From a checkpoint of a small multi-label image tagger.
Model: 32-pixel images, activation gelu.
Data: trained on simulated grey scan slices of phantoms with and without marks, 33.6 epochs.
Rows from block 2 of a small multi-label image tagger, named by matrix and row number. Rows with one number belong to one neuron. Each number is 128 + 32 x the weight over its row's rms, rounded and kept within 0 to 255. All counts start at 0. Numbers have three digits each.
After each neuron's rows are labels from the 100 images, of 14848, where the neuron reaches its highest value: "strongest on" is what is common among them. Only what is clearly more common there than usual is listed. The data: simulated grey scan slices of phantoms with and without marks.
# fc1: MLP up (model.blocks.2.mlp.fc1.weight, 128x64), inputs 0-63
# fc2: MLP down (model.blocks.2.mlp.fc2.weight, 64x128, transposed), outputs 0-63

fc1.43:149145211139159128119138124130108056138122151113146141160115132136106156097184098126118119125066065132157124102141139150072091166077099097084150093100222095072153135137095124115145123123122164
fc2.43:190158074143151084126148123140118153115208161158107105110124119123111134120122150117176157127123143054127194116174088174148183122124173081121103139175112078169123099132105132132087127118199114
strongest on: chest

fc1.42:125082100157126137093131132167189127117197152135129085093089135110058095111170169096105080153144142148106143136122138081096142113089126153168121119141110143087175106144129128131116225099054121
fc2.42:158128160125130155090215122162141083138157140068179140110125128149188113152119215112078153134167176206093143132148138112126157129147102122061137170126094150147151145157115097126138150125161129
strongest on: ring; belly

fc1.4:144127112132143142130126080111110096057163162140132096090094106124057093105158110134148127170134168114157139129186092177173125199121117120100110136171092065095111066167096112163165142156104097
fc2.4:127091130175132115135095126154118123123119098064131116143156102127053096146146157132145140124162121092100178110040112140167157104081051132129138082079167102189104122092085128130119071135161120
strongest on: limb

fc1.10:119109115141108140115151134186130131145079147125132164179103129045080097124153107110134137119181170108140145073071165118125172146157089122149076114170110154097057086145138102175067166108119126
fc2.10:167151136096163119121128134190143108165194136091118117142055083103092098105177169086147145154118188116131131079095090113085149130130101152153101149160107102132143124118100190065142196134100124
strongest on: ring

fc1.104:120096150133132123129148159037027150138132139124159126103138166076111154165131147151130066125172138075111133117126065141135064105141129110145094164145124142130089154133132099184182160169121154
fc2.104:115101127176131146159101117130045137127118110112137123169085119058103111118140067172110122100129131108140113082177094126089172152126215103144078114149067130154064119091131164114130154114159149
strongest on: ring

fc1.24:126122136152148103108146147077178156156238135103154147063105154120098141124120134119140094067049093155126159153101160133123115146165109143122131133027105130139164142125140134146116118070123128
fc2.24:126190091065097124148124136072170105121108211190123106129124103140149132167141165064120148112121085108137134135161154144161122078081113149078073150127145191125143139125090110133150113177147168
strongest on: limb; low contrast

fc1.87:127092106167194134142169157080093108122111159077082121134113149098126093137138129132113222095092107143150126103133109164109197163167109155109128169063098084123131134060115117131163162092108129
fc2.87:104093175156161138149178073134156140121071148111154153148122122088131159104129193124163148117148100106155161161099165120144105086101089154177146138063100172185163112109129118119060167103130068
strongest on: limb; ring

fc1.8:076115132219138114107141139108138034059166145093165160169124126137113117122198119114097157122168143115181179140146118090060127114105088094125149180108134158132122124120154134135113140146093119
fc2.8:115146137132125153105119138147074065104119078092149143120101187142081115163150117184165142117115125155121159162042116133106131129085132119103139129079126100114170067132088122161211083174160116
strongest on: belly; crack in bone

fc1.108:115105166123145126133158120098105101141105180098116114175115163114134068098130126054074130081105151174169189104178132111179151097160129138127127125133093121101083105053191110161106127123123073
fc2.108:083096160066111120137088177157106079116126073100129097117137156125140132038113131128139218122180121120110132071147136128097130142138137098145183069129177130193126095129178125140125146128140120
strongest on: limb

fc1.23:163160123119107152066161118150150101122127165181094106137176152106120080128141142110120140146143103210146114099121105087181148127124141121151039133146073144092153137086182131097102068158074132
fc2.23:111147131114087111123069166089151105080118101145087089153141127138118173130125118159082075211135136074144100149054120234109125192148138098118141135134155122131144137137143117093128170130106125
strongest on: belly

fc1.28:102127110161091152105158158091165108173120161156135173128187161097128148137139111087107055142137152127187129144082101090108103081116159056119084123147136148103147111139102088149151194184078146
fc2.28:156137136129146139123093050126073134149146100165064130113149153108150147131122150116170142234173141131187134123090166122125154100123146143112125106197112130106099109149136181097126213134110142
strongest on: ring

fc1.127:112137159174150110119134089134153136121118120046168174124096114118129117128167130104155172114049134120112126142031175139100148173173185142138137083082137160082104104101116111111150165166129090
fc2.127:097140083082096130093095159085121171145191090128150095105177122137084120170121108095108095075123103100099147153145127135102154191099175177094099151074125170174132130123103109191102101165115102
strongest on: ring

fc1.74:156100149124122153086136082095129146095138152097060116099134156123132122089205131063106136163148137174195138180044135100145123170147105154095118084141109094123119124105118114168194128151098133
fc2.74:129098153115157113148090152175116131116129176117063121128118206128118119123185114130088100162173150192126111100080121124090126105118120058157124124165092140063124154151104090071125113088173080
strongest on: chest

fc1.114:132088135133133109075129132134202156106146140110155113120098136092052174162189186118139151141138060139101143123109141119093129099133116073149113104055158173118137175105095104148157186146099161
fc2.114:145161148143103099108144115157136176120173097097184165070116099159105123151078173097134105107121132144117077174091149116090179176180096127156128120144097098125105147140147137153153198209081121
strongest on: ring

fc1.19:105095196157103122117158064160112144149143187080147143167120153115131096146137162107079117069097076141122184114110092108106087082107129151159136079083165121087104133122208132146154153116156135
fc2.19:077069118079147155167128146143099106165056116134126097157114102110166135079124103117119106130100141099140148153144160041103097155116079132118206072174108106118104115147156137125080082144156094
strongest on: chest

fc1.46:095176135143151087107121061165153136107111154120077094135128073125126180131142125157058161194127174117100123137157161161111187165060112080086138119117146152134153109095173135104075149111110113
fc2.46:109128113120124146173161116073110058097064160075155136173139145072128115138177149167122184103128081160170140087161088173164084119100122185158106118075130101107099113089113151135129123112099109
strongest on: limb